config.toml
dataset = "synthesised imitations of 52 everyday sounds, one a clip"
time_shift_ms = 50
spec_augment = false
activation = "gelu"
lr = 0.0015
eps = 1e-06
decay_fraction = 0.4
weight_decay = 0.09
Rows from block 4, named by matrix and row number. Each number is 128 + 32 x the weight over its row's rms, rounded and kept within 0 to 255. All counts start at 0. Numbers have three digits each.
# conv: width-3 conv, dilation 3 (model.blocks.4.conv.weight, 256x256x3, standardized in use), inputs 192-255, a 3 kernel for each
conv.74:164128128128128128041128128128128113093128128101090095128128128128128128128174162071106097128128128128128128128091128128128128071064082128128128128128128128128128108128091128128128128128128074128128128128128128128128103128128128128128128128128128128128128128128064076069128128128128128196128065044128128128128128128050052062128128128128083128128128128128093088128128128128128128128128128087128128128128128049052040081099128128128128128075128106128128128128128040128128128128128128128128084065128128128128128128128128128128128128128128128128128128120128128128128128128128128148
conv.75:128128128050128128128000186128128128128128128095052128049064128128128204128128128083058128128174128169061128128128017128128128128128199212128128186128128128128160128128128128172177128128171128128128128128139073128128128034071120128191128128128128169128087128128138128088128128128086128128128147184062128128071128187128128128128128128128128128128128128128128128128159165128128128128128128128083128128128128059128128018128128128128166158128063043128128128128128076128170128128128187128128128128149095105128128128128128128128069061089073128128187128128142128128128128128066128209
conv.76:128128128128128128076112055128128128128128128068128128128128128128128128035128128128128069128128128128128128128090128128128128128163172128128128087063047128128128128128128163128128128128128155128134128128128128128128128128128128128128128128154033012029128128128128128128128128128128128128128128128128128128128128128128128128128128128128073128128128128128128128154168173128128128171167176191128128128128128128068128128128128128128128128128128128128163128128088128128128166170128128128128128128169128128128128128128128128128128128128128128158165164147128128128128128201128128128
conv.77:080102128076056066255236181128143128128128105173128128128070128128128090128128128128128128128128128169128128128128128052128128128128128210187170128128128186128180188185193153128128128128128128128128128158128128128128128128128128128088128094083164154128128128128128128128054098128128128128128176197185128128128128087193128128157146128128128188128128128207185128128128128128128128128128128128128128169173128128128128128128097142158187128128128128128128128128128188177099175168181128128128128128128128128120128128128128049049053028080128175128159197192110128128173128128160173164
conv.78:128128128128128128156128079128128157128128128128128189055097091128128080094128128188154128178188206222164128128128128128128128128202251128128128100128128128128128128128128128128128189128128128128128100128128128071128128215181128128128128128128128128128128128128059128128128128128128128128128128154128128128128128128100128157083076128128128128128128128128128128176175191128128170078128066088128128128128128178128128128128128165153152128128128128128128178128128132128128128128128128128128128128128128128128128128128128128128128128128128128164091128128138128128128128128111095071
conv.79:128128128128128128128128128128179159168175149128128128065039043128128128128128128020039000128128128128128128128128128103128128128099128128091051128128128166191128128128128128128128072064052128128128049059128128128128128128128128128128128128128128128128181174128128128128128128128128128128077110128158128128128128128128128128080090128102090128128128128128128128197199153128158177128128128128128134183128128128128128128128128128128128148151150128128128128128128128128128128128128172169167128128128128128102204191128163128181128128128128128128128128128128128128128128128128128128
conv.80:130128128200128128090128128128128128069128128094128128128128058108128128128128128128128128128128128128192217128128128128128056128128128083128128128128128137128128128128128128128084128128174128128128182175128128076128128128128128128128128128128128128128128128024128128128128128128114128128128128191128202128205128128084128128128128128128128086128183176128149128182128128128128128197165128169128147155181174151128128128128128128191128128128128128128165128128128128128128128128128128128128128128128128128128128128128081128128128128128128128128128128128128128128128128163083128170
conv.81:128074061128128037128187128128128128128128128128128128128128128128128086128128128204213223178128128128128128128128083128128128128128128128128128128128128128128128128128128075128128128128128128128128139128128128128128065128128128128128128128128160206190128128128128174128128128158128128026128128128208212223128128128086128128128128128128128151128128128128128128080128128128128128128128128128128128030128128128164128164128128128128128128128176128128128128170181131169128128128128128128173128128128164162172128128128128128128128128128128128128128128073128128128128038128128128128
conv.82:128128128128128128128128078128149128128128128128128128176185128128128128075128128199212128128128128128128128128128128157141128128128128070055046162128128128128128128128128128128128173128128128128128234192197128128128128128166128128128198170151128128128128153179128128069128128128128094092128128128128128128128128128128128128128128128128128128128128128128128128128128087128128128128128128128128128128128154061128128128128128128128128184128196189128194128128128182128128128128128220128192128128076169128128128128128128128164128128128128128128128128128181128128128194223128128205
conv.83:128128128128128174085107128173128156128128128089189128128128128128128043128128128161128152128128128128128128128128208128128156128128128069086128128128154128128128123128128128128192128128128128076128128128128128128128128128128104101096032076128128128128128072067009128128097094128128128128128083128128128175128128128081128175128128128128128128128128128128128128128128128128128128128128128128128128128151128128159161148128128128154187128128101128128094198216239066128128128128160128128160128128163128128128128128128128128128175168160128128128128128128128128128128128128071128128
conv.84:128128128170128081148128128128128128172182128128128075128180128179128128128128207128128049173128128128178128128072045128128128128128059128128128128128128194128128128128128128182128156194128198128128182174128128128075128128098128128128128128128065128128220128128193128128166128080181128103128176128183253128128128092201180053057128128128128075128128128186128188198128085128128065164179128165128128128128100128182128128128108128194128199156128177199068128183128128128128161128128180128128128128090128128039128128128128128128128128128128128028128128128159128063128128128128128079
conv.85:128128128128128128128128128190177128128128128128128128180183128128069032128128128128128128128128128128128128128128128128128128128128128128128128128107099128128043128128128128128128128128128128128052070078128063065034128128128128128128056083128128155159128128128075128128128128128128190194128128128128128128048128128128128128203128128022007020128128128128128128080049128128128128128128098128068128128128202198177152128128128164158128196179177160128139213214200128128128128128128211209228128128078128128128164184197128128172128177128128128128128128128128128128128128128128128128
conv.86:128051073128128102128176128164190204128145128128128128128128128047128128128128128163193212128128128195191166128128128128128163128128128113128074128128128076128128128128128128001009050117128173181159128156188157157192128128128042092064128128128192149128128128128128128105181128188128128128128128128128128128128128065139128143128128128128040128128128128083128128128128128128128128128098094128128128128128128061128082128128128025049051184215196128128128128128128128128155128128128128128128060106101128128128128198128172195128060085069128128166195210204128128128075128128128128128
conv.87:128128128128128063150128128128152128190173128128128030063082128128128128128128148128128128128128128128128119071069063128128128128128128128128186128128128128128128128128168128031000128128128128128128081128128128128128128128128128128128128128128128128128128128128128128128042084105157128128158180219128073071219128128176128128128128128128128128083128128128128128128145144128128104041062128083106095128165219170173168128128096128128128090128128032031035128128090128128100128128061128128128128128102128128128128128128074055128128128128060083073128128128152170203128128128128091067
conv.88:128128128128128128128128180173154093128080128128128128128128128128128195128128128128128128128128128128128196128128080176128118217128128128128159128128128156128128111120128128128084128128128128128128128128128128128128155128128128128128194128128128166128160128128158128128128128128128128128168128128128128128128128128128128128128128128128128078128128128128128221128128176204128029215128042128065128128128128181191128128128128182196128095128185128128128128128128128128190171128078128128128128128128128128128128128128187128024128128128128128128210128044157128128128128128082117128
conv.89:128128128128128128108098100128128128128128128105057128128071026128080076128128128128128128049056059128147128072087073128128128128128128072077050093108128128128128128128128128128128090092068128128075128072030128128095128128128181128128128128128128128128128128128128128128128128087128128074128128128128128128128128128128128070128128128067050128128128128128128128128128050128128128192181128128128128000128042128128092128041060170170194128128128128072128246243128128128128128128128057047128128128128218203128128128128128193128128128128128128128198192128047128128128128070128128128
conv.90:128128128128128128105128128128128128072082096128128128128128128056062128061128128128128128128128077194128128128128128128128128128128128128154182025039069128128128128128128128128128128128128164128128128128128128128149175168171051064091128128128128128128128128128107128128194128187128128128128128176128128128128128128128128128128128128128128128128128128128062128128128128128128155128128184128128128128128128128128128128128128128128128165128188128128128047057052197169128128128128128128128128128128128128181061128128128128128094128128128128137128080128128128128202182128128128128
conv.91:128104092128076128128128058080078092128128085128128183128177128078128087082128128128128128128097128128128128080128128128128128081128128018069087058128128048018043128128095128128128128109086128128128128128128128128128128128128128128128128102128128128128128128128047081089128128128128128128085068070128128128060128128077128128128128128128128128128128128128128128075067061128128128073128128128052128078128128128128128128128128053055078185181128060128128128128128128076128081128128128128128128128106128128128128128128128128128128128128128128128128128128128128128097099052047128128
conv.92:128128128128128128086094128128128128128107128128128128201182153128128128073128056128209206128128128128128128106128128128128128128128128186128128075096092128165176128128168128128128171128128128128128128128128128128128128128128178128128128128128128128128035128128087079116128128184128128128092116128128172128128128128128128128128128040046128128128128128205128128156145128128181173128184167128128161160184209188142128128128128128128128128128128128128025128128128128128128128128128128128128128128128128128128128128128128128128101128128128128128128128080128128128128128128070128128
conv.93:128128128128128113151128075128128128128128068128128095128067066128128100128128128128128034128128128128164128128077097128128128094128124182128100188128128231128128128128041128128186093128128128128128128128128120044128128128128066128128175128086160128155128115128174128179196182128128158155128188128128128171128128128128128058053128164128128128128128128128128171128128128128128128094179128097128128128162073128096128128151128128128128128128128128128128128128128128128128131128128128128128128128128128128017149128137128169128128128128128128087128128209128128128202128128174128074
conv.94:128128047128128109128128128128128128128128022128128128128081082128128128075097128128128128128128128128128128128128128128128128181128128128060082184128128128128145128128128128128128128128094128128128128128128128128063128128128069128128128129094128128128183128128128128128128128128147128128128128128174128128128128128128128128128128128079069092162171171109101086128128128128128099128128060128128128128128128128128128128128128128178159149174163128093068128128128128128128180128128128128128195128128128128128128088079128128128128128128128128128219208186190128128128128128128128128
conv.95:063128158100128128128128128204128128128128128070128160067128182066128181128128128128146128167162094128180128128128128128128128128128128128128189128128128095128128128128128084128176128128128188184128180148128208128092074128199128128104128128171128128128128128194128128128128128128128128128128128128059128204128128128095128156128128083128128128128128128177128104128188128128128128026128173128156128128077058128162190128128128128128158128128128128154128128128128183128128086096164089128201128177128128128128128179128128088128128087128128177128166128128128128128128128212104128172
conv.96:128128128128128128184128128128128128143161155128128128193180178128128128088091070128128128128128128128128083106104074128128166128128128128090128128128128128128128167171128128128128128128128128086128153204201128128128128128128128128128160150128128128062128128128128128128144164164128128128128128128128106128128128128128128039128128128128128128128074055128128128128128128081099097128128128128128046170128128128128128128128128023013040128128085128128128177187191128128111149128154128128128128128128128128115128128128128128080128128128095110102128128128128128146172164182128128128
conv.97:157128128097128128128128196128128128128128156074128128128128128128128128128128128128128128128128128150149128128128128128128128063044059058128172128128128175128189128128128128128128090067082128088128128128128128128101128128128139128128128128128128128128071076055094128128128070068095128128188178168071084128128128180040060128128128128128128070128128128128128128048128128128128212128128190128128128080128128158128059128179128173128162128147157128128128128128128128128128109128128128128128189128128128084128128128128073128128128128128128128128128128128128128128128128128128128128
conv.98:128128128128128128128128068128128128128128128128128185128128128128128128128128128128095128128128181128128128064128128128128128128128128128128128128128128075128062128190128128128128077089108128128128128128128055128128073128128128088044128128128128128128071089128128128128128128128128128128128128180128063128128128194095128128128128128128058061128128128128128128128181207128128128128128128128100128205128128128128128128128128178167146103128128128128128159153149128128128128062061128128128097128128128128128128128128128079096128128128128128128128128073128128128128128128128128128
conv.99:128128128128128128128128128128128128128128128128128128075065073128128128128128128187218209128128128128128128128128128128128128128128039128128128128098128128068069038056047128070128128128128128128181128128100128128160128128128128128128053128128128128128128128128128128128128128128061128128128128128128128217128128154128193250128128128128128128128128128128128128149128128128128128128128128073105128083128128128128128128128128128128162128128128128128166128128128128172190128128128128128128128128128128128128128128128088128128058066128128128128128128128116128128071058032128128153
conv.100:128128128128128166128128128128128128128128128128128128128159128128167170128086128128128072187155184054061013128128128128128128128192190128128128196128128148150128128128128128128128128193128128128128016027080078128128064128128128128128128128128128058052128158128128128077128128128128128128128128128128128128193185206128128128069054055092076128128128148055066089076128080128128128128128128128128128000128128128128128128128128156128128128140128128076128128128128128052019128128128128128128128128128128128128128128197070128128128177151128128128039128128149190201128128128112128128
conv.101:128166128128174128128128219128128173064069128128128179150128175128128128128128128128085128128218045098128128128128028128190128128071128128128193128128128128128128128128172128175128069100090128128128157158162128174128128128128128128128155128181128128179128128128156128128190180128128168128128128128128128165128161128128128128128128128128185128128128128084128128128128128176128128128128128128128128060082215128142128128128128128128128045050128128128181071128128128128128128128128128128128128128128128128128128128128128128191128128192128128128181128128128128081128128128058128128
conv.102:128181205128128128128128128128128128128128128128095128128128128128077077128128128128128128099128128161163128229128128128128128128128221145128128128128128128128128128128128128090128128128128128128128211220217071128128128128128128128128128128128065128163128128128128128128152128128128128128128128128128128128024128163093106128128128128128128128128128128128128128128128196128128128128128128207177176231201200128128165128128128128128128161128128164172195128128128000065128128128128180183181128128128128128128201201186128128128128128128128128128128185128128128128175173186128128195
conv.103:088100128128128128054041128128128128092128086128128128157128128128128128092077128128128128128090044071128128090128128128128128128176128086037083128128128199200197128128128128128059128146128128128128128128128128128046128128128128128128128128128076048003128128128128128128128128128081075070108128128128128128128079053128128128128128128128070059128128186128128128128128067128128128158128128128128128087128128128128071128128128128128128128128128128128128128128071128128045208172128128128128128128128128128128128128128128128128177128128128128128128128128088128128128128128128128128
conv.104:151128061128128128128128128128128128012068128128128170128128128128128128151145128128128128128128128165128204128128128128128128128128128080080128128128128192180190063128128128128128128171170128128128128128163050128128155128128128128128128168154188200187128163128128128128143128128128128128128128161073047056128128128128128128128076128128128066128128128128128128128160128128128128128128171128128128128176149128128128128128128128128128074084068066083128128072128128106080128128067128063128153128128078128128128128128128128128128095103128128128128128128128128128049081128128128194
conv.105:128128142128128183128128172128128128128128128128128128128128171128128128039062128186128031128128128172128044128128128128128164216186128128128128128128128191128128061128092128128128128206128187128128128180174196128128128128128128128128074128128074128128128148128128128195128128128128128128128181128128128105128167161128128128199128116128128128196128128214166128166128128128128128128128128174128128244184128230235128179128128128128128216167190128128080168128128181128128128128195128128128128128128128128091128165210128128098128128128128088065128128128128128128128128191128128128
conv.106:044128128128128128128128128204185128075128070090165128128157171036128157128128128128173087193128128128253128128128128166176128060210128164128186061128128128128128128170128079128128128172128128128128128128128191193128128146128128128128128128091128128128128128128128153200181128128128128128128187128051196128128128083128198128128128128128128182128128128128128128128183207128128128128163128128178128099199068128128128071128160128128128128128128079179152128128128128128128128165174128158128128128128128128128089128128128128002128128128128128149162128128128128093128128156001128128
conv.107:128128128128172165128128128128128128128128164128128128207200184128128128128128128128156128128128200128128128128128128128128128128128120128128128128128128128128128128096098055065080128080128060085128128128128128128186128128128128128128085128180161179200105128128128128178128128128128100128128128128128128128128128128128128128128128128128128097128128128128128128195216237128128128128195128128128128152128128128097109128128128128128154193187203179128128128175211128190188060128128128128128128128122128128128154158161128128186128128052128128128128128128128128220099093128059066046
conv.108:186128128040066069101128128128128128017048053128128163128128128128128206128128128128128128128128128128128128130128128128128128128128128128128128128128128098128128128128128128158128128128128096128114037020025128128128128113128057060044093083069075085056128128188094092083128128128128128128128128128070096088128128128128128128128128151128128128128128128109094099128128128128183128128128128174183128085128128128128128128128128128128128128128128128128128045070068105128128076128128128128128128128128128128128035024005088107128128128128128128128128051044128128079128128128128128128
conv.109:128128069128128128128159171128128128128128128086128128172174189038095128170128128128128128128128128128128128128128128128183128128128128000071068128183128128128128128128128128128065128128128128128128128170128128128128128128128148128128128128128128128128128128070104128128128128128032128128064128128021128128128128162054128128128128128128128096128128128128128128128128128128128128128128128128128128096059128128128053047128128128128128128128172083128173049128128128128128128128128128128128128128107074092081128128128128128186128128128128196128183128128082128095128128128018128185
conv.110:128128153194128169128188182167170128128128128128128128128128128128128128097105093128128128128128128000034128128128128128128128128128128128128128128128128157172128128128090190128128128128128128128128063077077128111084089128098128128128128089095128128128128171178170169155153128128128128128128128128128119111128188189095085049128128128128128145128128128128128128128128128128051128128128128128128070128128128128128128128128128181150142128128078089072092158128128128112128128128163165128128128100075128166128128128128128128086128182164128128055128128128128128128076128128128194196
conv.111:128128128128128058128128128057052128128128128128128128128128128128128128128128087195128128090082128128079128128128128128128128128128128128058128128080128058029106128128173128128128128128128128128128128128128128128128058083085120128128072086084064128128128160161070052128083128128128128128128128168061128128128128128128128179128070029128128128128128128128128128128128128128128155128128128128090128128128128128128128128128128128128128128111128128128128128128128128128128060061128128128128128128128092088128128128128069107128128128128128128128064128128128128128128128128128128128
conv.112:128100083128128089128128128128128128030066061128128128203128128044073090045065128128128128128128128213181180075060022128128128128128157128128087128128128128128128128128200128117128128128222128128128047128128073128128066071090128128128216164166128069088044100128128128128128128128128128128128128128221197128074085074128128128128128128128128128128128128042110128128128034078128128128128128128128128128128182055128128128128128128128128128128102128128179128128054128128128128128128128083128128128183101128128128128128128162181128128128128128179148128128078084076128213128084098082
conv.113:128104128128128128168128128128128128066060073128128192128128172073055087076043039191164128128128036128128128128128128180128128128128128054033128128128128128128128177128185128128128128128128128128128157164128128128128093083128128128128128128128044128128128128158128128128128128128190128128128128128194181167128128128128128128049128070128128128128128128128128091128128128128128128166157128128128128128074105128128128194128128128128128128128128187169128055097082187128128185128128128128128128128128195208128128128128219128128128128128128128128128128128213128074128196200128128128
conv.114:128128128128128128128128128128128128128128085128128128128128128128142128128128128153128063128128128128128128128128128128128101128168094128155140128128113128128128157169159128128128128128071128069050128055060186134154128160128128128128128128010128128128128164172128085128171176128128128128128128128074089028128128071128128108128128128128128128065128047128053128128128128128128128128128083171168128128128063128184192128128128128128128128070128178128128076050046128128128128128128128128128128128093128128128128128128151152128128128128128128096128128191128128128128128128162128128
conv.115:128125128128128156128167128188128076128128128128128159128128128128128128128128128213128128061128128128128128094128128194128128219128128066077110093041072128128125091128128128128128128057104128058128152128128128094091128128128128128128128128128128128128128128128064081128128128128065093128128128128128063185128128128128071144128128128128147128128179128128128065106128182158128096128087128128128128178128075213128128091099128128128128108128181128128179128128128128128128128128128128128200181145128157128128128161128189128050128128128128128155127128042128093128128128196128128128
conv.116:159128128128128128128128128128128128128128128128128128071128128128128128128128172128128079060058010128128128128073075174128128128128128056081033128128128128128128128128128128128128128128128128128128128042087128128128128128180079128128138128128045074084128128128128128128128128128128128128128128128128128128128128128128128128067128128128128128158135141128128128128128088205166128128128128183148128128128128128128128128128128128128128175164199061097128128128095217128128190160128128128152128128128128128128128128163166149128128128128128128128128138128128128128128128181128128214
conv.117:128176128128056128077044030128128128128128128128128128043030128128128128128128128128128128128075070128208215128128128128128128128158167128128128128128128052128128128128128128128128128128128128128200128128128043128128171128128128128128128128128128128047174148160128084077128128128128128128128192182128128128074073074163128128085128128128128128128173128128128187036128128128128128128128128128128128128128128128128128128128128128128128128174180128128128128153128128128128128128128128128128128128128128128171128128128128128128128128128128128128000000000128128090179128128057077106
conv.118:026039077128128128161128063128128073128128128128128128128128128203128128128128128209189128128179128128174128128128128128128128128168128176128128182128128196128128186128063128128128128128128128128128177186128128128128128128128128128128182128128128195230114128128128128128202128128128185128150128128008128128128128128128128121128128128201185128128128128128128128128150151128128128128207167128128128178149128128100128128154128128178178128128128087128128128128128128128128128078128128128128128128104128128055128128128128140170128128177128128044128128128128128128128103105128128063
conv.119:128050091128128128128128128128128128128128128128128106128128128128128092128128128128128128128128128128128128128128128128128128189174128128128128128084049128128128128128128128128128128128128086128128068128128128128128070128128128128128128128128128128163128173203128128128128128128150128128128128128195194128128128128128128128128128178011053070128128128128128171156128164128128128161128128128128128209220228128128128128128128174178206128128128128128128128128128128128128192168166151128128128128074128128128208177189128128071128128128128128128128128128186152170128128128128128128
conv.120:128128128128128070128097102128128210128128128128071034128075053128128128098128128128128128128128062115128128054035063188212190128128128110128128128128128072106128128128128128023001128128128128128128128128128128087063128128128128128128128128128080062031128080128128128128128167166128128128128128128128128128128061061128128128073081090128128128128128128076128128128128128173128084128128128128112128072099074073089128128114128128128128128128128128128128128103103128086128128128048128128128128128128043128128078083055128128203128128128128128128128128128128128128128128130128128128
conv.121:193144034128175128045071128081128053128099128067083128128128128128128128128128087066128128128162128079128128077128128162128128128128212043082096128186128128128128128128128128128080128128161128128128091128128084128191128128128148128146128058128095128128140173128128120103163158128095128128151128128128128196060128128128046128086128128128128040128128128128128128128128128128128128064100128128103128128128128188128128079128128128128203128128128086128218128128052052128128128128128128128128128128128128128128113128128128128178128128128128128152128128128128128128128128128012051128
conv.122:128128128128128128069054024128128128156128128128128128128128128128128061128128128128128063171128128185202219096100095128128128152146155128172128074076065128128128128128128128128128095088104128128128128128110128128128128128128054128128128128128128128128128128128059064078128128128128128128128128178128066073128087073128128128094128128128128128128128128128128128128128128128128128128128128128128128128128194128175178128128128113128128128128128128128128128128080128128128128128128143128128128128128128128128167174128128128128128128128174175154128128128128128128128128128128128128
conv.123:128128074128128128128128128091068072128128128128128184128128128128128128128128128128128128128128128186128128128128128084092094128128128172128128128128128128128128178128128128076128128128128128128169054070128128128130128128147128128128128101128128128157128128141128128128128101128128128128128128100128128128128128182083128128128128128009000000128128128128128128128128128128128182128128169128128187188128128152128128128128128200189225186169174128128194173128157128128154182128150181180191128128157128128128171158152128128089128128128128128128110128128075044047128128128128128128
conv.124:128128128128128128228128128128128128128128128128128161044033045128128128128128128128128128222203216128128128128073128128128128128206224128106103138128128128128128128128128128128128128128128128128128068046128167169128128151165128089128166166180128128161128128128128128128063086096128128128085128128128128128201197188128128128128128128051047092095094073128128128128128128177175185076128128128128128128128128054060128043085060185188128174171128128128047139128128128128128128128128128128128154128132172128153128128128128128091128128128128128128208199187204164128128128128128128128
conv.125:128128082056128128128128128128128128128128128070051080128128082093100128074078054128020128103128128128128128019034083128128128128128128128048055102049026097128128104128128128128046073083075128128053083128128128128128128128076128102067128128128128128128128128098128094079171155128085128128128128100119104102128128128128128128048082061128128128128128128040041128128128128128128121128128083128128128128017052128128128128128128128128128083128128128128128128091128058063128128080055029038072128128128169169167057082128160128091128128128128128128107073091128128128128128078128128128
conv.126:128062128198128128128128073063128128128128063128128128174160128173128128128128128128206128128128128085192128166128128128128128160128128128070052128128128128128128128128044128128128128128128186128128128128128128128128128128128128086128128128079219128128128128128128128128128128128128128128128108083090128128171181128128128075128128128128128128128128128057128169128128128159128071128154128082199128128197082128128165128128128128128128128181128128128128128128128159179149128128128128128050128128078128128000128105128128180128128128087128128072117102128188161128128060062173128074
conv.127:189128128094074034128128128079128128128128128128084068128083086128128128116113128128128080076128047128128128054034062128128162128128156128128128128128128128128128128128128055051103098076128128128128128128128128128128052073034043040128128128128128128128128128128176128128128128159095128128097128099000079026128128128128128102051128128070054047128128128128085128128128128032128128128128128128128128128128128103128128128128128128128128128128146128128128128137128128128128188128128128128128128128168128172128128128128128128128128128128128128128128128128128042080128074047128059128
conv.128:128128064128128128128128128128128210128128128128107046025062128111112098128128128114128149128128128128128128128128128128128173128128128086128128128128128128128192128128128128128082128128128128128152128128128128128128128128128181198128128128128086099128128128128074128032128128224205128128128128190128128128087077087128128187128128128128128128128128128128128128128071082128128170223128128228175184128128184128113128128128090058062128128128128233128128007044085029128128128128128128128128128128128128128247200128128128128128128128128085128128128128128128128128128128128128128128
conv.129:128128128128071074197185128128128128128128128128128128128077073128097128043128128196128128128128128186128128128128175128128128172128128128128128128128128128128128128128128190128128128128128128128128128128128128128152128128128128128081128128128166128128128128128128128128092128128128128128128128128128088072187128092172128128128128208128128128128128128128128128128128191160182174128128128192128128143128128128128128128079128128128128128128128128128128128128128203128128163128128128128128128172178128128162128128128162128128128072083173183214128128155159128166128128128181159128
conv.130:128128113104128128165167164128128128128128128128128128128128128128128128084074055128128128150128128128128128128128128128128128128128128084097073128128128128189128128128128115128096128128128128128128128128128042079128128128128181217225128128128128128192128151153128128128128128128166157128066074106128128128128128128128128084128128128128128128113128128128151128069128128128128094128128128176184128128128128173128128128128198128128128128128147128128128128149157128026068207128128202128128162159163128128128128128160067128128128128128128128128128128128128128128128128128077128128
conv.131:210128128128128128100128086128128128128128069175128128128128128128128128128128128128137128209218159128128183128128128128128128128128128128128128128128128128128128128128128128128128204184199128128128128128128128128128128128128128128133159179128128058042190128128128106093128128128128128128128128128041128128128128128128128122128128128150128128128128128128128128095128095128128128076128128114116128128128178128128128066077051128128128011072001000128128128078056128128128128128128128128069128128158077082094128128128128128128116128128128128128066072128128166128104099070128128052
conv.132:128128128128128128029058088128128128128128128171128128147128128128128128128128128128128128128128128128128128128128128128128128128186128128128128128128128128128128128128128190194151128128128128128128128128128143170128128128128128128128128159152128128128128128128128128128128128128128128128128128128128128128128128128218128128000043081128128128128128128128128128172189155128175128128128128128128128128128128128128133128128128128128128128128128128128128193182128094128128128128128128128128128128128173164144050128128128128128190197197128128128128128128128128092128128128078128128
conv.133:128075128128128154128128049102128128128155128128128128128128128128128128128128128183128083128128179128209128172128128128174128128169107174128086172128128164128128128171128128128231039128178128128128128128128128128161128128128046128192128128028171128128128128128083128128128128091128128128128128128104182189128128203128128074036128171178128128128156128128128128128128128156128135094128128128199084153188014128090193128128128128128128128195128128128128128128190128128172128128128128128128128128128128081051128128128128177029167153128128128128085128185128128128128089101174128108
conv.134:180128128069090128128128108128128128128128101120125105128128128092072056128128128128128128082128085166168159204183161128128128128128128128128128128128084128128053083066067185128128128128128128128128115128111128128128128128128128128128128128128008034050128128128128128128128128128128128198128128128043128128094108082128128128058047033128128128128128128158128128128128128128128128128128128200192128080108128128097082128128128128128128072128061092091096128128128128128128128128092128065035128128128128128128057128021128128128128128176128068044196188189128128128128128128128128128
conv.135:128128128128128128128128128128184159079128128128128128128128128128128128128158128128128128128173128128128128128128128128128128128128128128128070196128128128128128128128128128128161128128128128128128128128128128128128128128062128128128183200205095128098085059071128128128128128128082082077128128128128128128128128128128128128128128084128128128128128128128128128128128128128128128128128128128128188128128128128128128128128030128128128096128128032128034087086128128128128128128128128128128128128128068089089128128128188191128128128054179179172128128128128155128128128128128128128
conv.136:178128128128128128128128128064069128128128128155167128128128128128128128175185204128128128150128128084128170016025128128128184128128154196181128071050029055069113079034075128128128128128128128128128128128128128128030128102128128186177072128128128128128128091097128128128186128199171182175128128128128045044128124092128128128128128128128128183213168128128128184173157128188128171128128061128128128128128128128128194128128128128071078128128128128128128128128128128128128128128128128128128128142186128128128168128128128079094211179128128193128084100078214128128128128128128128128
conv.137:128128128128128128128128128128128128128097084128128072096088079128128128128128128074075128128081072128128128128128128128128128128128090092128128128128190128075128041128128072014074077085128128128159128128128041033014128128128128128128128128128128084128128128128128128128128128180171128128128128128128128128072099128128128128128128128128128128128106128059046026072128128107111128171128128061128149085072128128111128128128128088128128170128128128128128098081128095087065128064070128128128128128160089078128128128128128054128038097109128128128128128128046083128128128081164170128
conv.138:174128128183128128064053043128128128128128128128095077128128128128128128128128128128128128128128128128128128083080000128128188128128128122128128128128102128128128128128128128082078097101128161128128128128128128098046128119128159128128128128128000018000128128128128128115128128128230128128128128128128074066128128077128128128101081000128128128083128105128128128128128107085128128128088051128152204128128128128128128128128128039068075128128093128128128128128128128167152106075061128128128128128128128128128128128090128128128128128128128128128058128099070042052202128128189128100
conv.139:128128128128128128128128128128128128128170188128128185128128128128128189128128147128128191105168128128128128128123128128128128128128128128128128128128128128128183128128128128128128128128183128128128128128128128128128128128128128128128128128150128128128005004059128128128086091128076128128128128128128128128128128128128090128128128128128128128128128128128128100128128128128128128053128128088128128128128128128128128128128128128128128128206208128128128128181200118128163128128128128128092128128181128128128062102128178128128197194128128128128128128128128128128128128128128128128
conv.140:103128104128128128195128128128128128128128128128128128161128128128128128128128128128128128083109128201183164196200204128128128173193128128128128128128128128195184128161154128128128130128128041067055128128128128128207128128128128128128128128128128128128128128170128128139128128128177128187090106128128128128128128128128128128128128128104128083128128128128128128195190219128139128177171167128128128128128128128128128128128128149157128128128161078100061128128080128128161199128177128128128128128128128128128169128128128128128128128128128128128189190224128128128128079128128128059
conv.141:128128128128128128107128128067025128128128128128194128128128128128128128128128128128128128128128128128128128128128070128128128128128128193173128128128128038035128095067128128128128061090128128128128128128128128065070064060000128197128128128128128128128128128128128128128076128128172128128160147161128128119128128070128076073128128128128128128128128128128128128170128128128128128075128128128128128128128128114123128128128128128128128128128177128128072128128128128103049128128173128090098128128163068083128128128128128025012178128128128128128128097082182128128128109101128128128
conv.142:128128128178188188128128128128128159128128128110128128093128128128128128128128128128128128128133106187174128128128176128128128057045033128170166177158136182162160128128128128128128104103059128128128128128128128128128128128128128128128121094074093128128163159161128111066128128128128128128128128128128192128128128128128128158128128128128078035128184210128078035128128128128128128128128128148128128167170183128128128128128097173187204128128128128128128128128128057055065213128157151160168128128128128128226128128128128128128128128128026052059128128128128128094128128128128128128
conv.143:192128128128128128128128128128128128128128128128104128195128128128128128171128121191128200128128128128128128128128128128128189128128128128128128128128128153142128061128128128128128128128128128128128128128128080128128128128128128128090128128128128128128128151170128128172128128128128128128086103101155091128146140128128115128128185212128167128128128155199183128065128182176128128128045128095128128178128128128128106128128128128128128079128128128128128128128198128195182187128128128060128128128128105065128118128128211128128209128128107128128128128128176149145063037079128087079
conv.144:128128128128128098167178128128128128155167159128128128103128128084128072128128130050037128128041068091128128128128128128128128046025052128128128128128128128128128128128128128128128128128128061128128128128128212202128128128128128128128128128128128128128128128128115128100128128128184128128128128128128128128128128087057035032072060052128128128028023128128128128128128059128128128128128128128128128128128128031070128128128128053070128128128128128128128214217208128128128128128128063071081128128128182128177128128128128128128212199213128128128128128128128128085128128162202172128
conv.145:171178193128128128128128087128128128128128128128128128128128128167181168128128201128128128128088053184128128128128128187185185128205204128128128128128128128128128146128128128128128128128128182177128164128179164176199191128128188188215128181175128128128128162181128128128204187174128081128216205212128128128128128128150173187128128128164163220188128128171180190128128128128128128128128128193128128161128128128128128128070032128128128128128128128128128128128128128128128128089040128128128166182165171171128097128128157128128000008035128128128186178185128128128128128128128128128